A small self-supervised audio encoder (BEST-RQ), trained from scratch: num experts 8, 8200 steps.
Rows from block 3, named by matrix and row number. Rows with one number belong to one attention dimension. Each number is 200 + 20 x the weight over its row's rms, rounded and kept within 0 to 999. All counts start at 0.
# q: attention query, key and value (stacked) (model.blocks.3.attn.qkv.weight, 576x192, the q third), inputs 96-191
# k: attention query, key and value (stacked) (model.blocks.3.attn.qkv.weight, 576x192, the k third), inputs 96-191
q.21,196,216,180,193,195,177,206,204,150,200,197,229,235,210,218,205,175,181,168,253,202,241,165,204,204,202,197,168,172,205,234,194,202,205,214,225,207,181,202,198,181,215,190,203,201,189,189,192,211,206,177,222,204,207,193,170,201,227,239,191,179,184,185,176,193,195,178,190,231,216,204,163,233,217,196,181,222,185,209,181,215,214,200,222,205,226,225,231,213,201,198,222,165,166,203,173
k.21,183,176,222,195,196,196,215,227,249,224,212,169,144,205,227,201,231,206,188,182,210,186,217,203,189,182,241,184,233,210,203,228,194,204,183,192,227,219,229,209,178,224,163,187,200,235,204,187,199,223,188,152,206,210,209,212,204,173,194,183,201,218,163,206,171,220,157,206,215,189,193,199,246,194,201,198,145,253,168,222,216,209,175,194,185,213,173,214,223,192,195,199,236,176,195,205
q.22,226,183,208,186,179,225,209,212,201,202,173,224,186,179,196,164,204,220,231,169,184,190,224,193,210,198,152,225,193,204,154,213,232,197,204,190,176,208,213,214,184,211,240,195,169,202,182,212,181,203,206,177,209,195,200,188,184,143,253,204,189,214,209,183,206,216,188,210,192,207,193,226,212,214,175,189,211,213,199,228,189,214,230,191,196,185,222,208,182,223,226,207,144,190,200,188
k.22,197,205,176,205,180,177,240,205,189,153,215,191,238,224,153,195,183,193,222,226,183,205,204,210,176,184,202,182,199,217,208,201,191,187,201,223,200,195,192,199,195,196,171,190,197,192,194,212,217,209,224,200,175,203,199,196,200,208,183,211,187,236,244,213,215,179,216,187,198,221,206,227,152,186,202,163,199,224,237,194,208,204,188,200,228,218,202,233,182,173,177,213,163,194,197,181
q.23,193,233,188,218,220,196,211,242,185,202,232,183,209,195,208,217,176,213,206,198,180,198,184,210,206,223,234,209,193,166,213,174,182,197,205,190,233,202,209,187,167,185,153,211,191,193,211,185,219,194,199,158,200,203,206,168,189,235,149,213,231,152,224,181,172,207,188,199,191,215,211,183,201,212,211,212,205,179,209,197,219,218,161,178,179,196,189,204,237,225,196,170,252,223,170,195
k.23,199,189,214,230,213,200,185,156,183,209,217,173,202,197,195,162,190,177,198,224,223,200,193,222,170,200,225,203,197,197,195,212,237,184,210,178,200,245,201,207,222,189,197,165,171,208,212,184,201,185,204,177,224,219,227,207,208,212,221,207,198,187,253,160,242,187,225,208,175,201,208,194,213,196,196,206,179,254,220,223,216,201,201,180,174,176,146,170,185,188,214,223,164,210,221,193
q.24,199,165,206,211,194,195,192,194,239,184,203,182,192,169,205,222,201,205,152,195,197,201,228,214,173,188,187,174,231,212,213,226,209,206,210,184,187,199,199,233,200,208,167,198,215,200,207,171,176,214,204,216,198,203,199,170,208,221,191,175,163,208,182,211,232,207,192,231,214,198,176,179,183,210,224,228,221,199,179,211,188,205,198,160,197,220,161,202,222,190,201,170,209,155,217,211
k.24,203,223,224,218,187,209,196,197,187,180,187,225,224,236,221,200,171,226,181,227,188,205,182,176,184,192,189,208,193,193,211,204,201,182,220,238,235,219,177,178,222,181,210,234,166,211,188,186,186,196,212,236,226,207,194,195,180,167,163,218,225,198,177,248,167,182,179,189,173,177,235,216,184,223,139,180,208,197,165,188,190,208,208,204,173,192,209,174,243,198,192,179,175,222,199,195
q.25,166,156,194,179,191,216,210,200,207,213,220,173,205,212,194,207,191,196,210,203,197,208,203,204,193,221,189,221,208,172,187,157,201,201,174,197,204,194,204,201,226,215,193,203,166,186,193,241,220,177,208,227,204,171,204,191,204,225,194,222,223,230,206,244,212,215,216,198,205,168,140,193,224,175,235,192,223,162,176,166,187,179,197,144,162,221,190,187,191,188,200,199,206,215,202,193
k.25,219,227,182,208,245,201,180,174,209,198,193,187,219,226,160,206,209,213,166,225,192,176,217,179,245,196,177,189,201,189,187,189,232,203,195,164,180,209,199,249,175,259,221,194,190,177,169,226,227,216,191,166,207,212,170,213,235,190,179,197,193,210,205,167,192,218,173,206,204,238,196,219,211,222,195,208,193,179,213,211,188,202,225,206,223,191,238,174,216,205,221,186,158,164,212,198
q.26,207,206,234,162,174,214,205,213,195,155,203,236,205,196,240,179,219,212,166,184,207,215,228,206,198,185,231,173,171,198,204,216,163,189,181,189,181,248,221,197,214,210,182,187,191,238,174,191,240,170,226,193,206,208,187,194,183,185,199,202,210,197,213,161,185,218,198,216,201,212,198,210,216,176,191,208,166,207,172,196,225,195,218,211,192,207,178,205,171,193,208,258,209,248,220,215
k.26,181,199,205,211,182,198,228,168,197,204,192,206,172,215,176,199,166,161,173,183,214,240,192,200,212,196,170,197,179,189,253,202,211,208,205,158,170,188,213,194,216,194,210,201,233,174,200,228,206,189,211,201,199,197,175,228,206,200,252,207,222,211,207,184,180,216,205,226,174,191,193,194,195,207,201,224,202,201,234,185,230,186,211,182,211,180,228,214,212,172,207,173,208,191,177,199
q.27,226,201,201,203,180,185,183,178,220,212,232,197,188,173,166,219,212,201,201,187,198,162,222,215,204,192,229,245,221,219,184,208,189,213,174,197,161,232,208,189,199,212,202,210,229,214,199,223,211,188,200,158,223,200,189,216,190,182,189,187,201,228,217,196,226,198,195,194,207,226,218,230,160,183,194,214,183,235,168,193,198,228,204,187,191,216,178,211,194,178,205,213,206,207,207,178
k.27,198,210,157,169,162,198,198,237,196,169,197,206,197,196,200,189,174,214,181,198,194,242,189,217,192,212,208,201,189,198,175,193,234,178,188,229,181,166,195,204,222,174,171,196,186,158,216,190,181,216,209,205,203,203,214,197,192,223,182,192,226,191,163,249,225,184,203,196,196,193,172,189,194,178,187,220,194,198,219,225,178,201,230,216,208,204,245,199,197,209,182,233,184,179,216,222
q.28,211,194,204,177,182,205,185,217,206,196,165,164,169,194,224,188,204,196,189,203,193,206,233,192,191,217,184,215,216,200,207,218,183,204,222,213,183,223,207,197,197,201,199,197,219,221,196,219,241,183,199,207,217,208,225,211,205,179,224,182,207,196,226,187,207,162,184,208,173,183,220,193,202,183,209,222,161,197,203,199,175,170,200,210,221,185,223,202,234,202,208,194,196,215,162,208
k.28,175,191,181,216,157,196,200,201,195,202,208,235,177,184,214,230,181,239,181,207,207,172,183,235,192,214,185,211,204,212,191,216,183,206,201,204,198,212,215,220,209,229,231,216,202,189,206,194,178,131,227,221,207,201,200,232,220,222,205,195,212,235,187,208,184,199,187,201,218,238,173,195,175,205,210,209,237,176,183,216,163,192,184,179,206,205,176,177,170,195,212,173,204,189,199,200
q.29,201,193,207,205,188,182,166,201,180,174,149,222,200,207,211,160,208,208,207,195,207,183,181,188,182,194,191,175,213,227,217,208,208,201,202,224,237,153,212,168,240,166,216,203,220,222,198,178,180,205,222,126,200,209,172,229,220,220,213,229,197,190,170,198,208,213,195,170,200,190,214,214,177,188,220,187,202,217,227,207,167,188,182,231,211,184,223,164,196,187,198,211,202,204,199,214
k.29,203,186,201,191,186,207,176,193,233,206,209,201,204,188,213,163,193,191,214,191,189,174,209,208,183,198,170,183,201,179,205,194,172,190,241,239,215,204,192,189,204,202,184,229,198,190,227,199,211,220,194,198,201,174,207,202,203,212,212,188,183,151,200,168,160,173,182,204,226,224,184,170,190,198,202,256,186,189,204,237,233,191,190,195,194,187,171,227,173,224,211,193,210,234,221,208
q.30,184,230,187,195,197,218,203,206,233,197,219,169,170,225,205,195,211,160,202,226,187,161,174,198,214,204,175,186,212,195,195,186,231,194,212,211,204,213,139,216,198,196,209,170,172,208,155,179,214,223,204,238,206,223,174,193,218,187,181,200,190,232,188,229,193,189,171,212,201,202,229,192,241,222,198,191,178,234,214,195,201,177,169,213,203,172,200,165,199,236,189,213,226,198,233,199
k.30,221,232,189,193,236,199,202,212,174,231,205,230,220,205,214,224,209,161,230,190,230,226,186,181,203,196,194,226,160,198,195,194,218,222,208,209,209,195,206,180,222,204,190,215,186,188,168,182,196,200,181,185,222,179,174,171,200,203,206,226,172,185,199,195,220,242,220,193,230,192,210,200,184,187,222,209,230,184,185,169,210,213,185,180,204,183,179,171,197,202,224,200,198,243,168,221
q.31,221,177,214,199,225,217,205,149,196,193,207,197,204,211,187,209,206,174,183,229,220,233,191,207,190,201,217,178,200,203,192,238,186,213,200,208,197,221,194,213,183,194,212,201,224,197,213,220,206,204,202,197,205,205,238,197,224,182,186,198,191,147,183,206,216,191,206,186,183,160,199,174,181,190,175,197,176,226,183,189,223,189,208,194,187,196,189,213,216,210,189,226,216,208,221,213
k.31,206,190,200,193,207,183,199,183,178,212,161,204,170,200,181,196,187,217,214,186,255,216,190,176,184,187,202,212,203,219,192,166,198,210,181,218,185,202,209,219,204,181,249,173,211,226,207,222,193,223,204,193,206,191,199,220,170,201,195,211,169,196,200,176,207,220,211,211,230,204,207,207,197,190,187,200,220,179,196,202,197,177,170,190,203,185,216,188,188,206,180,179,211,180,135,231
q.32,171,212,230,231,200,159,188,208,200,202,213,202,206,184,204,175,209,184,218,189,202,204,182,178,216,195,217,223,195,181,185,204,192,216,210,167,190,230,164,195,211,214,223,188,174,183,207,211,183,214,216,204,209,202,168,172,219,207,197,174,197,193,166,194,205,189,170,206,217,233,201,188,184,225,232,197,162,206,205,218,196,206,169,175,216,191,183,220,248,186,224,156,225,195,224,174
k.32,205,191,177,207,237,231,222,229,197,217,207,202,201,253,209,198,169,215,231,198,184,189,182,208,208,183,191,201,195,170,187,161,217,191,207,209,197,189,195,212,194,200,192,180,213,184,158,201,215,194,239,190,235,230,167,188,199,187,201,214,198,200,209,208,192,195,199,198,177,192,203,193,197,197,236,230,188,231,203,180,244,205,184,180,217,193,187,194,227,213,192,183,217,202,204,172
q.33,190,190,160,207,193,223,191,184,173,185,208,193,214,202,209,223,197,232,214,180,216,187,192,181,206,174,199,206,204,180,218,231,213,195,181,194,230,211,189,186,210,226,201,204,229,250,226,191,197,230,209,204,205,241,240,193,218,202,174,229,211,186,219,212,185,179,189,219,209,230,192,213,212,162,177,201,172,200,181,200,204,179,206,189,195,220,191,193,198,207,225,217,200,214,214,181
k.33,196,200,207,206,185,165,204,197,167,232,167,180,191,189,224,186,185,178,222,174,182,189,219,177,202,200,202,221,169,190,196,165,204,212,194,188,193,190,230,221,222,208,200,179,200,194,154,234,173,189,185,176,194,183,198,210,209,226,183,164,203,198,217,236,234,171,182,200,184,205,200,226,207,213,181,222,267,230,202,190,210,210,198,181,249,230,201,195,200,145,222,176,188,208,203,211
q.34,217,202,216,175,231,177,187,235,209,208,183,198,177,212,197,230,200,216,162,215,174,222,200,187,203,219,193,188,187,184,198,197,182,172,229,172,159,182,205,184,193,190,197,199,190,185,188,234,189,176,176,202,201,170,210,183,190,200,227,190,200,216,205,187,210,200,196,195,169,212,232,169,209,194,233,186,251,212,204,209,158,178,188,204,190,191,196,209,222,164,221,175,201,205,212,182
k.34,164,196,219,185,187,215,224,195,215,215,189,244,200,210,179,184,195,194,182,213,175,211,170,178,229,236,197,201,210,239,194,177,189,196,203,199,210,197,193,199,179,188,179,231,196,232,213,208,192,203,214,200,176,189,210,184,164,176,226,212,201,198,185,212,206,205,197,209,186,182,140,199,176,218,200,208,200,226,203,197,187,206,182,208,208,178,187,187,228,251,169,207,204,198,176,208
q.35,186,211,200,188,186,203,171,190,195,187,204,186,138,248,210,170,217,173,226,235,194,190,215,209,186,186,216,230,169,206,189,195,185,185,188,194,198,206,185,183,180,181,190,198,146,190,191,187,176,244,191,200,185,217,192,221,187,209,201,255,207,214,188,218,204,182,218,183,185,170,215,187,188,246,204,185,203,213,221,194,257,179,203,196,195,182,224,227,219,240,218,206,181,176,194,208
k.35,220,203,218,184,217,204,195,210,189,212,170,160,230,177,201,225,162,243,181,211,202,204,183,208,206,177,196,184,200,209,197,192,196,197,222,162,179,173,208,185,178,214,205,210,212,211,208,190,195,196,220,193,188,233,195,192,170,215,181,180,222,196,214,205,209,164,203,197,217,224,207,173,198,163,218,208,233,218,185,230,174,185,220,211,218,212,209,212,184,202,226,215,208,207,180,210
q.36,161,169,200,190,193,181,208,197,244,204,199,165,206,215,198,188,203,201,200,199,178,206,195,174,200,206,167,226,214,204,212,191,192,223,193,226,202,205,172,201,199,194,186,228,202,200,205,165,206,222,193,179,214,172,179,214,209,241,221,216,208,208,208,193,209,201,211,192,185,189,180,206,204,210,202,206,218,216,197,186,181,202,237,180,231,220,193,200,212,210,272,188,187,240,190,164
k.36,212,202,197,182,202,193,204,229,229,203,192,183,213,215,180,224,216,191,210,164,177,199,225,165,202,199,185,219,240,173,203,208,223,226,175,218,202,202,194,218,219,208,242,218,192,178,200,178,186,241,205,178,217,185,176,200,194,276,197,203,205,185,175,166,195,184,213,188,207,191,178,205,201,187,190,198,190,175,198,173,186,209,177,174,207,206,194,195,251,215,247,211,197,195,196,196
q.37,224,189,221,164,213,230,206,231,175,233,248,181,210,214,202,162,188,237,217,194,201,199,206,228,195,185,192,186,193,221,175,220,210,203,214,222,199,204,191,186,179,182,218,177,210,197,242,185,202,171,202,208,190,222,187,198,213,207,189,199,210,206,150,225,191,214,145,201,206,176,190,213,190,200,196,230,206,162,197,226,200,198,242,196,194,201,199,183,182,202,209,219,175,184,172,249
k.37,203,173,183,256,176,193,195,187,204,167,241,193,171,241,225,178,206,194,211,165,191,175,199,190,233,206,202,182,202,176,212,216,206,189,205,183,200,212,180,192,203,182,207,197,208,235,221,171,181,183,221,216,188,237,167,222,206,232,204,158,215,179,186,198,181,232,168,250,205,186,196,183,204,189,192,188,205,202,207,214,204,232,185,203,199,165,217,192,165,255,224,183,184,186,195,247